config.toml
arch = "inception"
horizontal_flip = false
color_jitter = 0.2
stem = "deep"
epochs = 7.6
Rows from block 9 of a small multi-label image tagger, named by matrix and row number. Each number is 128 + 24 x the weight over its row's rms, rounded and kept within 0 to 255. All counts start at 0. Numbers have three digits each. After the name is the row's rms in percent of the matrix's.
After each channel's rows are labels from the 100 images, of 14848, where the channel reaches its highest value: "responds to" is what is common among them. Only what is clearly more common there than usual is listed. The data: made-up waving flags. In brackets: how many of the 100, against the usual share in percent.
# r30: branch 2 reduce pointwise conv (model.blocks.9.r3.0.weight, 128x512x1x1), inputs 172-257

r30.58 098:118112139135119133119129135136102112150124141144104132109121138092129101116096125173125119121167114105114094122150099127127173133134149113134138139094104119120105129154133148101150107109140090164103143132132105130121144111167134124105139123121140114112183129
responds to: quarters (53 vs 6.5); white (47 vs 22.5); two vertical bands (41 vs 6.5)

r30.61 102:131141098106103118122165127132136109138112168111110119128099131121131105112118113104121112117129113112143133130116139107140107158122115127088148112124153183113128118138084146095157146103147140102086119110125138154128088157114115101139183141135109122127108135
responds to: green (60 vs 22.6); triangle at the hoist (44 vs 6.4); corner square (39 vs 6.8); emblem: gear (33 vs 7.3)

r30.116 100:089132124134120134156150121110125077094099147106091110105116133078179104111111145124089128117120128093136082093130128107107125131125098145145064082088122130098144084112086122161142119174112086107144126133147109114100140099113128111105072109136121115104097130
responds to: crescent (63 vs 7.6); black (47 vs 22.8); ring (35 vs 7.6)

r30.113 100:127093109098130080111223120097153113149097114128117142117099125156119120108120124163121139150172135135111150121104170119123122108141152096154162123105116141145160059103128121164143096146117112125129152105079127184135155145164120118129095109098152093146137106
responds to: diagonal split (70 vs 6.9); triangle at the hoist (28 vs 6.4)

r30.68 099:128121119112152132094134141102109137092151101075111121123098132120105101148100104117110149124114128088134121167114122112123084117100114136149137163127130136155107095116100123110117127104103141080118121130177116087132165118147115086126122106135088108137112077
responds to: circle (36 vs 7.5); triangle at the hoist (35 vs 6.4)

r30.122 100:139118147177131091111121096130124147122144142206092131122107126132084102153097132142136152086113126127163102133157161117113115086119134092089164114144108084127163142132118099154153128164131121067157150124116092086171165125156128107103122132116102124117140103
responds to: offset cross (72 vs 6.5)

r30.86 102:127109111139128111094083105118102137196134124134093116128149135114168140121137101131095085098169132147146122135102157133091121087101147064110097079105125136115145125108151164068146104120093131128113118129099116095124153142128130117132083107116091143134122124
responds to: upright cross (28 vs 7.1)

r30.24 105:133121149150143126121113159158096128152120191079155165116126108128120091117129143153125131161138097128151124139095132112164146136131069116167137153125130155141116115122097112106145116145120142100126134101110116113123162180129145069157137094158163115080113150
responds to: offset cross (75 vs 6.5); white (55 vs 22.5)

r30.76 099:105136112116093126110129097103145128147127114132118141073123101114099155131097124115140112102136169131150128080118171144170140092109119122125107142145142126142128123118145115156139151105130210172144121135125114120186107139088138090114082137116156103095195108
responds to: upright cross (37 vs 7.1); three vertical bands (25 vs 6.7)

r30.71 099:145124154117157144111142123147101180129085193175143111146179148131130138121133093104116143142129171166104122135133092139108117146148109105134131100096110131095147161125120115128167114112132162137155107125122103156164200097149136165119111132104156114065100142
responds to: quarters (47 vs 6.5); corner square (40 vs 6.8)

r30.3 101:111102166089112129119093173092138192107129104150075107125158101173098112120125096108115080088114116146153132152154153114133161153111140108125163111158149124117145166121078137143130094100119076119109114114157117127136136139075148187109132128106185124154160116
responds to: grey (62 vs 23.1); corner square (34 vs 6.8); rhombus (25 vs 7.2)

r30.10 098:092146137119131153167171103158157119124111125145139146110178086122108117135099140143109175121083132114103143136146119126107128122095131154118127153119128080144095159122125137154128126139116112134115127126144126150118132112137125142126144121104116132097140065
responds to: circle (29 vs 7.5); corner square (26 vs 6.8)

r30.95 099:185142177117163114106147151151122156121085127141100091082147145136147136141108129126113117137171155129146140086124110123126117121175146108133118136145134165125122109131100148141113160121133125150114111148132129091108165150101165121164134108156132107113124097
responds to: white (55 vs 22.5); three vertical bands (29 vs 6.7); crescent (28 vs 7.6)

r30.62 100:143154152108118150129111158132168116148158094139133128134133111118098118123127152157119089113108134109200129143143140119140148139125137139102142138159107121111131137134124123122123119112062103091140117093137156120115174116144125124123062130152109105124129106
responds to: ring (90 vs 7.6); corner square (33 vs 6.8); triangle at the hoist (32 vs 6.4)

r30.60 102:083116117134081147120156096128128086123123102123122074142090143112159130119119109142151096178124129128145075119110157129107139156141149119199133111112134098116119084108165120103154108170105140133119159109108116133146120132116120126141101110101120110148156100
responds to: triangle at the hoist (36 vs 6.4); offset cross (30 vs 6.5)

r30.92 097:123077131184099100115124130130142107072104155122106099133117110103126100135103153111132129099143068082091144144162113141106137140136133133052130071102160121096137129124135194126123092160109123128180159127100110148158126118118105121122082122088128120101126118
responds to: white (47 vs 22.5); offset cross (46 vs 6.5); crescent (25 vs 7.6)

r30.33 098:126125117109098096137107109110128115149151178108091139121142170140114139084116130118103113120157131097118118149065093156143139104079113092109111086129116108092111127104138176096120087120144108090099135100138117118118118133119137105127133109096133129085137130
responds to: crescent (64 vs 7.6); red (48 vs 22.8); ring (31 vs 7.6); layout: diagonal split (26 vs 6.9)

r30.98 102:101109178137121132115142093142161116074096150178121113111123066125085150181110077155115141139123094089092142090115127143107151106150110190094120125134150122147155129119088083122128125166167082159136140159127095064130110132140128112154144148158094125073088110
responds to: rhombus (90 vs 7.2); corner square (55 vs 6.8); triangle at the hoist (31 vs 6.4)

r30.111 100:154122124101101139141107117142182134128160149126155093139116114147135109126167124096124109127148152115104116105134085136096119131081140135090081125142111116131080128132119120117144126161109133132138134103076143110102105157118103069139131157168123124141089141
responds to: saltire (45 vs 6.7); diagonal band (32 vs 6.9)

r30.106 100:113101132147150122107128157144096162160094160114134142109148135141102119112117097135165155139110108100184126079115118127121148090148148112161114122123159125096109140131141134099138117162128133110143104119105134100102161129158140135117092141154125139102072136
responds to: offset cross (51 vs 6.5); upright cross (47 vs 7.1)

r30.101 098:125141162120135158115159109133119091109103129135109132107094141121124112168107160125139121143121102122125109136103095121150156119118077104111101133126166106117114118142126128115124127122120153134136109133113120149115091207156124092103160135128177112179149102
responds to: purple (60 vs 23); triangle at the hoist (42 vs 6.4); diagonal band (36 vs 6.9)

r30.15 099:112130122098111127114117094100136124095137149136120165141108098127147105122122091125149114142165099121148141194103122120152136112147096117124122132099154143123097155122113151126135137146151113131110138126109102158129090126131149117144113116112150127150145170
responds to: three vertical bands (38 vs 6.7); two vertical bands (33 vs 6.5)

r30.72 103:144148125140072131109094089143107147121157130113130112144099092111138123152127117123111144123123096140121099092137097124161086166124143134094107105094140098099123116108115077138115131123147131135151129116131126134100111131116149122090154120143171129140161129
responds to: green (48 vs 22.6); purple (48 vs 23); border (28 vs 6.6); quarters (25 vs 6.5)

r30.70 101:129122121115157186116147111095125131119113129138119136098121131113148115155141089093105126124112155105098151063152118087136115086102119127165114167100129136093129148135133117105141166094149165130112140134102093131126132153094095115128121124116169124106131098
responds to: circle (44 vs 7.5); plain field (41 vs 6.6); gear (28 vs 7.3)

r30.38 096:108118137112132124127102124162099156123184161107137081137129091125156123089139108142136139145128128123082142097110116099122111159110101106098133112122194091125097085103120132123131123113136048120105113123119114154092147087134153128154141116107128152131113132
responds to: rhombus (69 vs 7.2); yellow (52 vs 22.2); triangle at the hoist (50 vs 6.4)

r30.11 097:131138125130111132096134141107094160140151135116120130134122136113144099140104124122100118151129109107118105102164126096122112129133143128094136091103116184118121133143154085118113080126144104144110144120092095089115128098080152104137154122150070110149141131
responds to: flower (70 vs 7.4); triangle at the hoist (62 vs 6.4); star (26 vs 7.7)

r30.26 097:128137082117144136091110146087129132132137101108117124159140137157124089080092110133113137135129122113097130074111071120123118118107103130124135147140130154163116131101126106124155122132097118105130088131107089135130134128164112117144111110150106122143112144
responds to: plain field (33 vs 6.6); two vertical bands (27 vs 6.5)

r30.81 100:149123092135101133160127119132120156131106084121146150150117125152126132082108128150101135132143134111088127109109134129100130062085128062108135101122125134113139156130112151119143113100141138125113156134132117133112128151167138115098110142110129143150132139
responds to: corner square (74 vs 6.8); rhombus (29 vs 7.2); crescent (28 vs 7.6)

r30.74 101:135172143113140116142136127159168147122154154114183127122114084136147132143159097111109140120123146134177174150131116107157156140100151154140093113145079161130101170099137142112139141138151112149137086112145121153115159111081144136108086136139120178099113117
responds to: saltire (41 vs 6.7)

r30.7 103:100124064093111136110164130096072077152097105103100098166095166122112101107103108155139147154089106163098135122125144115113148131147133139120136118120132120138145110154127114053115158140106126096102153117107105142140096151113161136118121115134092091151128139
responds to: upright cross (49 vs 7.1); triangle at the hoist (48 vs 6.4)

r30.5 098:105131135139146135123137139103155148132147095114122083114112116151092099134094138155177138081116120110064102153119150120107133084105167098147138145086160103129068120122154124089097134156125113126155126122142120089090105160121115076136126121122089128122102117
responds to: flower (27 vs 7.4)

r30.40 103:138135142123144118132097151100102163091158114110095159076113091126168112090143124117165108100153103124147084103115134150130079108119127132115117104138150117125111112129106164154120141128143141135178128142117140133111156117132154097101106124115145120134088111
responds to: quarters (77 vs 6.5)

r30.112 106:105147174125110140136076139148154152113136118120079134108130104144117108107144132150119109124135128098133111143128145115118151107135157161164127092164105142100177147116105115129098147117170202119147128115120104093142139142093116087128097124130152132143108124
responds to: star (100 vs 7.7); corner square (34 vs 6.8); triangle at the hoist (28 vs 6.4)

r30.53 100:088120122143149143146168132107133102145127143122091074115154103103106129187123104140167086112107105122157145120163140122136139130126123121136107109131116152109140167129156122204128076197126104109163135130111146101112199156079165115099106097084148141143117124
responds to: white (49 vs 22.5); quarters (31 vs 6.5); three vertical bands (31 vs 6.7); layout: offset cross (26 vs 6.5)

r30.39 093:124109099119108124111168109128162086135104117137151141127121105136151101146135086095137135132158102146125161119109104122141130154138142136117119132105138133126138115113140140118098133118116158120126126115120156107115158128080150128123144116135075120108118177
responds to: ring (99 vs 7.6); corner square (42 vs 6.8); triangle at the hoist (37 vs 6.4)

r30.36 099:105157111119147130129123118117146114123144151166166124152129110110079130110150144128170152152069143157141122116119125143163120165158084087127134120094128087115111103098133137112131138116102145104121130129102140175118094155181133152098099086126131118144143141
responds to: corner square (46 vs 6.8); circle (37 vs 7.5); flower (34 vs 7.4)

r30.99 099:115159118140124087103130128080130102118100144130110150164141106129126145105155104099118068140130146176129119115141126106134097138145133062110154104121071125109126134109121108144121132118090173139138116146099136138188156109120156150148122108120113087094148135
responds to: red (50 vs 22.8); circle (48 vs 7.5); green (48 vs 22.6); triangle at the hoist (29 vs 6.4)

r30.89 100:167116146133120121143107167124099150130101130114103136110101103135153100132161105138140138143156120142160143164112079133133109126132147144133146089168156174134125123161138130102135149114160107128142132117152129132112163112096142112159151140120110106123139074
responds to: offset cross (85 vs 6.5)

r30.84 098:081158110113150136138139109114106119115144106106134124120124104177164071112145070126116103102141088137088120165128093155124108087181121118159085116101149147132117091112128116093115133081099123130089142126133102128083095073143130119126095083118120159177105126
responds to: triangle at the hoist (55 vs 6.4)

r30.75 101:063125115147143129125125173088160130138149161130099130125135108129061127124134136114145128111128103095118110150176147121095169147125122090148125160114134168118123102097141078124149094145119134136174144141132084098178147127109110091121105114109116144098136115
responds to: rhombus (63 vs 7.2); corner square (49 vs 6.8); triangle at the hoist (38 vs 6.4)

r30.34 100:148170139124109130160135118116135111171127126107130168143133140131123146143150093124156161064094162095124143150145126124144144121168146097164131119127146125150167115139123119092113125102088129125141104126120097183074140152125109143075123143104123147114087115
responds to: black (76 vs 22.8); gear (38 vs 7.3); rhombus (25 vs 7.2)

r30.4 102:090196093165142119140134138142101153129120128074132097124122121109117094108196109118090136072085121096105116158163156149111112127141119158136094125148146129088103131123149193098110118115129107134126161165137155126116154072068157101101151119113113185159109101
responds to: upright cross (28 vs 7.1)

r30.107 099:150140143112125128104120131110109161125175150160142133178091110094120124126116090106156119118133173071195129127130114075162150176169177152127099148113144112128124142147154080177144128115147096102073131135124145160170168107101124134109135125131157120131118108
responds to: gear (56 vs 7.3); black (47 vs 22.8); three vertical bands (27 vs 6.7)

r30.48 097:115116153144096131112132154133089094105094113125126087117128111154092155099141111113099085138128142147139132100093107136138092110110093092132104090144123149104127149123089087174102095116074140160107122118145099134112119110103124138101089111141125148147144112
responds to: black (47 vs 22.8); green (46 vs 22.6); star (39 vs 7.7); two vertical bands (36 vs 6.5)

r30.123 101:162122176150125093154142143127109087103119144122134122135139113142116106158148114110116138090079109129166128113172120107130170158136115136138118109139101136114082168088164129126101103146112089084158146115165126146137189081116160145130119139130094156100106104
responds to: three vertical bands (52 vs 6.7)

r30.14 100:124165121130142109083117111116143143144118151144121105159125116129143134140116057149132137090100110081112169122149107133099135112137131140096125151141145107126088088127099104136115115130120115110090140126094110150137107144089136134087108157169120132126153163
responds to: gear (76 vs 7.3); corner square (27 vs 6.8)

r30.79 105:159140102097118130110143148114121118119193099108127109120136115123187141082133112093149111107133147111108149119161123111125115145146128125107105178123113132107119112136139121090119126108078115118093105120128143187107127148105128111116140107120109129202108157
responds to: upright cross (69 vs 7.1); rhombus (27 vs 7.2)

r30.25 101:108191160107128156123136138151102154109099122163124135097134117188105136117135122106090134140134140167148151112152110134091132113113125121129151120139129153144109155114147142131165166114122135133123138117094156162132144138113120123107110162102124147121128111
responds to: three vertical bands (62 vs 6.7); offset cross (31 vs 6.5)

r30.57 101:161114137117138108110095103118113110137175109109123133123118134108118103132139113161106150130136126122107153140124090121129152110116168138131141101125176137117138151120126109126128131112118104136095119110125150133150091098162130153134129135105150139111113149
responds to: white (100 vs 22.5); rhombus (40 vs 7.2); triangle at the hoist (28 vs 6.4); layout: corner square (26 vs 6.8)

r30.119 102:136123179156185134133150120168148128104071156154149113132113123164081119131132134114147128125080133151124124076140111145107140177138094140097112082141153125148102127148132119147197141160155158117134167148109163095160162123113138099125124126141117119137138171
responds to: offset cross (46 vs 6.5); purple (46 vs 23)

r30.45 102:104111117151120119118120154085138116119120140140169142146105112093072111112129166149137164107132131134141152153092129150136118143164184084120124112115133137139152119117131125186151155130125152151113133129102136121097132120110139117102120120102141104134164116
responds to: star (94 vs 7.7); corner square (63 vs 6.8); triangle at the hoist (36 vs 6.4)

r30.50 102:144108117142133135137157134112137131175139130113142113138142127125123133125158192112108140153094131107133138141133074119148149118068118135112145114148096184100133143118159143080158104139154119119140112127170143079097141088138152117100104119157142145144134128
responds to: corner square (53 vs 6.8); gear (46 vs 7.3); flower (34 vs 7.4)

r30.9 100:140125116147133145173143153113130167125129185147105177142167128141111125139149125136136102081130129113114148172107128118123149146160102086088139128142127123116112122096137158119156123118163094122105156120121121093096114136149113177131100147123127158129075119
responds to: crescent (42 vs 7.6); two vertical bands (27 vs 6.5); plain field (27 vs 6.6)

r30.43 098:098132113118132103138119103146130139104045142145108099105131093125087125083095063083097086106144117086081138095150144119135089131090154125077133120128128143062135099158148151139147128090120104136097129124124134147151116123105106078105125119108198119125103159
responds to: diagonal split (70 vs 6.9); triangle at the hoist (28 vs 6.4)

r30.114 102:116113137105125145137081109124128122096111130135109089138114109143069102107120103119147090134108138132115096114109126130162149103108109129129130050100126132079080122122110132091137106095114108087112106131134142106145144130122110101109138128142160089111122142
responds to: corner square (54 vs 6.8); triangle at the hoist (46 vs 6.4); flower (32 vs 7.4)

r30.20 100:176148126115163110111129145125123098169122117155142089113113108108162117127174134105123163134150124107148124128111129136106131113163129149127101077135113108095151135127161139129105114083111093123113114107144090128125087117108131151089142132111111148156130117
responds to: brown (61 vs 22.9); upright cross (45 vs 7.1); crescent (28 vs 7.6)

r30.47 101:123141110137142109109103120116123098079088095111104124092134120125087128121118138124134141109122124063115118125117159124147131098115131161136079129129098139120128171119126129066155105136147162130107134140134075108140136184097085090117156141127097101124111128
responds to: quarters (45 vs 6.5)

r30.49 099:122119149190121102145106147090119169120096149127091095132164132130122159107118108111136130172128096179144096135133114077130116087153144141081201129129127119115127134126132124121144135123135145122166149109100102103121144148121096158133097143107154085184143121
responds to: plain field (27 vs 6.6)

r30.41 099:123134126115141145140109118137120159092079135158124138156110141142122141101115140120137130137096095112115115123102108130142127126135121143119105108119141117126139122117167127129101114112142088113148136117125117141101142138107135106120111103146116131146116130
responds to: white (100 vs 22.5); star (32 vs 7.7); triangle at the hoist (31 vs 6.4); emblem: flower (31 vs 7.4)

r30.124 101:111124100117100122151112117099150084159122111105142120120145095142126134149133058138106116097154143118111153117145126113150120118146120125110132083094134177141128108134128087126136204135068154133143127142118109134125123136134108084110143101110120133119136142
responds to: star (66 vs 7.7); corner square (42 vs 6.8); triangle at the hoist (25 vs 6.4)

r30.63 103:096112126117129132112145164142120170171109147099148127137109106157108127129166050154143134114113114111143126115144124089134147183113113097156133119115146134128138126126119115146109123102097131088115124143143161128148169128121121115116141121141137120099070092
responds to: ring (58 vs 7.6); triangle at the hoist (43 vs 6.4); corner square (31 vs 6.8)

r30.6 102:158127124114132127166127116125135083100157127134143105142131121116151127068117126113153152117121141116092128150111132142135071124112147095172119155120138144166118119134142115133132127169101099128130138120103119189163091132117109140129114133124130129144102155
responds to: quarters (61 vs 6.5); corner square (35 vs 6.8)

r30.29 101:113120105110138120094124118111145072152125100141108133157110068143104121087138162126123110104152116175152099184137151121104087128128105117150157141150151131119130150125141141110149127115101136123141137125155120133148156129183133144127117131085139126148145113
responds to: pink (46 vs 22.1); diagonal band (39 vs 6.9); triangle at the hoist (30 vs 6.4); emblem: circle (26 vs 7.5)

r30.126 105:113117111115114142122098146139117125107120102118117124119147140110141147150151121124128140115148102111171123138114165146129155113163134159122123101135157095165154160166141199129132083159131140127143132142094107171134126102120120165116115118133170122111118096
responds to: corner square (46 vs 6.8)

r30.96 096:097099109150122186148114109099169125084135132084090146099138140133095102110106105113133162132114127121141123077101158131104126126109148144149148145125149109169123121126142194096111117163147141059172123123124126055147171099107093133123085093132188104117124085
responds to: emblem: no emblem (75 vs 47.7); two horizontal bands (50 vs 6.9)

r30.32 102:070115121127122107094059131127100130121097121130062113105089128131104158104123116123113120154122185132153151122120154138150086102145138141107150100103155147102159101128136135121109099125097145122124138136135128188114130146156149161078130124098168090101137100
responds to: three horizontal bands (31 vs 6.6); diagonal band (29 vs 6.9)

r30.110 101:116157149157101136109104163077165155130096132084154102107120155118115122115146136096092148113118118138164119134094066097145103188113144144140119109130121138083114147114125072128108100136122114122121147118151174169129097157109141158126190101084090097091108099
responds to: grey (48 vs 23.1); gear (32 vs 7.3)

r30.120 099:101130126133131142131120146136102150117044140109152127118122147162097152139136075142133122131159127149159150117132154101108128136128116120133136109134115100166144159128124142124141125119081115087144103111111112148144196127130154126117134139136143110103132117
responds to: black (52 vs 22.8); corner square (49 vs 6.8); gear (34 vs 7.3); emblem: rhombus (29 vs 7.2)

r30.66 097:119118080128119107091128129109138088159085087125153158108108102114108096093096124131101167137142133064168138136130153117128121109141195093129131140138125130155126116143126129109151116172157133132134110159112103112160109120159142058140148092117134113095164140
responds to: diagonal split (45 vs 6.9); triangle at the hoist (34 vs 6.4)

r30.125 103:113126074114109124119108160118147135117132149115096135143133086115100117133121118138173137114131098121138133145140118120154063128075172121101129152153127136181135124123144140097113081177089124101109102121121153140154177206130101142112087134103121115092104121
responds to: saltire (34 vs 6.7); diagonal band (31 vs 6.9)

r30.31 101:096105113137115102151132130088140137148168127086190124166099133097088102115126107158131181110122114114129134100126145139140148181153121111116144095122147137127151102115068151104144101151070129154111161126143136151145150158166133108116146115136173111106122093
responds to: ring (55 vs 7.6); many stripes (33 vs 6.3)

r30.127 101:138146146140136134140099111146151128143114109146114167139127126144135138149112106153115113168131126139112102164151136122139131122133130125133135158148088098142142109131134091115109141128106129165112139119155124134114124127114124127126109123125155151133144146
responds to: red (100 vs 22.8); corner square (31 vs 6.8)

r30.88 098:119109120085174133138179146095114123093109071141120123126151129087142152120108104123099158134120118108141104140153067119116111129143101140165109139141128120093136118136098146130125139132097111152104146144106122074151140186102131104127133139122114152088140169
responds to: plain field (42 vs 6.6)

r30.105 103:108100156103102130099106125101123116124136109108101106162122149130134136148115135115090113171106121162136130157139112152111137134115140117149116113110167118091122163168135132105113137119117114093122113112097140138128092124053162138116120119126116120125151132
responds to: star (78 vs 7.7); corner square (52 vs 6.8); triangle at the hoist (45 vs 6.4)

r30.37 101:069118115168113134134108129107136111106144129140093116079172129165127122181129208117140112135081092135131113100104127117119143109123107136144131140168132150110121132135137092155137138104136189086167134120115142082159142114092124117161141092097108142122090104
responds to: three vertical bands (96 vs 6.7); brown (47 vs 22.9)

r30.80 102:105127124120110120150105150158164134126116139138166111139139111109157158111112125125144141146184132125118153111121082127120119116159134114094107125115127142105128153132141125121136119097109133144090116124148176090106129092140127129115123155163107137110141090
responds to: border (48 vs 6.6)

r30.82 096:121118114126141147152168154123112157129095098112094127156128140123074108153129133149132146095131159110147152124111089102098136139123099111143141127090118105118105117119158142127192127121110159079156149117119132151135188132119136106105109133126168137096145141
responds to: border (31 vs 6.6)

r30.93 100:103141153124142143112137155129130160111163112132092107143156123129165135116107150094140119110135144165147128126193136103121157110133142147145114134141127164132110155155116121094092126103091157180154132129093105123122160119092100121109105117099131135138147123
responds to: plain field (34 vs 6.6); two vertical bands (33 vs 6.5); flower (25 vs 7.4)

r30.77 100:112153141134150122150167125175119121114091140118137146112101144114117159092178099125125094125123155121110165100101103108126100074109138130132115112144125152118123124114131180143123101148103128105122126117102122139129047116125138082133071106111148125124105100
responds to: diagonal split (51 vs 6.9); pink (47 vs 22.1); ring (27 vs 7.6)

r30.27 100:135121157125149100156149148200140118098093087162109116101129149116130135123121142115076137121117174132113142148138156107133130147091119171166092153141096119140138135128144137103135142137161181112100114124160149091172126149106168114127117156129116132146140123
responds to: corner square (49 vs 6.8); triangle at the hoist (41 vs 6.4); crescent (35 vs 7.6)

r30.51 094:135159125162103162095145127126152093138092153114103140142134096145090135134136122117108091104127149150134193116136121157140170067114099109128130132146191147118121154135169141113131127134116135150146162135090117109139150139092141109107128093131176157091142104
responds to: yellow (63 vs 22.2); upright cross (39 vs 7.1)

r30.56 097:075136140163112102133093142115179129115134182115108100112137088153124090092169145115131113118100131118148105127184123141118156123111109157156097142155158187111082185122148139166167088158152117115103139133173136143105124165093107152120146128102091129123116129
responds to: blue (71 vs 22.3); triangle at the hoist (39 vs 6.4); flower (25 vs 7.4)

r30.109 102:074121167092138117144123130146093113146095132176108100104120120135093140141146122099109150122152146105188148165152128130153112117144119176143097132139126152107106122104127086099137142118121098100116133133128144145116157126138101144137108119149113100135117099
responds to: three vertical bands (84 vs 6.7); purple (46 vs 23)

r30.55 102:146162156119090084127107126115133124113147139136114130134117108149152125108132124120128133136130065159114114139160122103110095103124152163144150109109133165110102189113114125115103102113094161150131143146119144092159141090123140091139114101146096098128141125
responds to: three horizontal bands (70 vs 6.6)

r30.69 094:102116182163109125117097065193133146129086101086109153123138082124161181111126126110092132106084124155129121096108130124113142166161109145109127145117119119079124164088131101150112113136116145155132129132095197177125125111124111124122104119112153139118135117
responds to: saltire (42 vs 6.7)

r30.59 099:106137091133136141139093169085174167130151136093083084114106142134157115150150151106103114100171107153111126188131114146136132122085145133138095144125139163114099146106079104143127102135090049137131120106123123098125160123082161091149146143141144125094132173
responds to: white (95 vs 22.5); rhombus (43 vs 7.2); two vertical bands (27 vs 6.5); emblem: star (25 vs 7.7)

r30.67 096:116133144108109136146109127156162122125067132133079127122178114127111133123172112146111126167170134195178122118095106115100152107171126150134118075128101110091130185129143135120115129105098164127118114102128160112134092120110117178104148116123159102123178106
responds to: border (60 vs 6.6)

r30.103 099:126114112118105153237158149136191043113103130056134109127112123145141104165125163092126150137144130132108098174171143132091130113107144142138126145108138184113100108117136154111154135129140165113171125163116176084143094155104098098134110131131107146127128119
responds to: upright cross (76 vs 7.1); yellow (49 vs 22.2)

r30.52 096:170123132110140093154095119106133168117133142149141121170174085119100167132127130110144102103108137107143107123128127137123129111134132088110099086150103111096088140159170134129128099081099092151121078095123169114115146123168093130100095144144104140114131125
responds to: saltire (48 vs 6.7)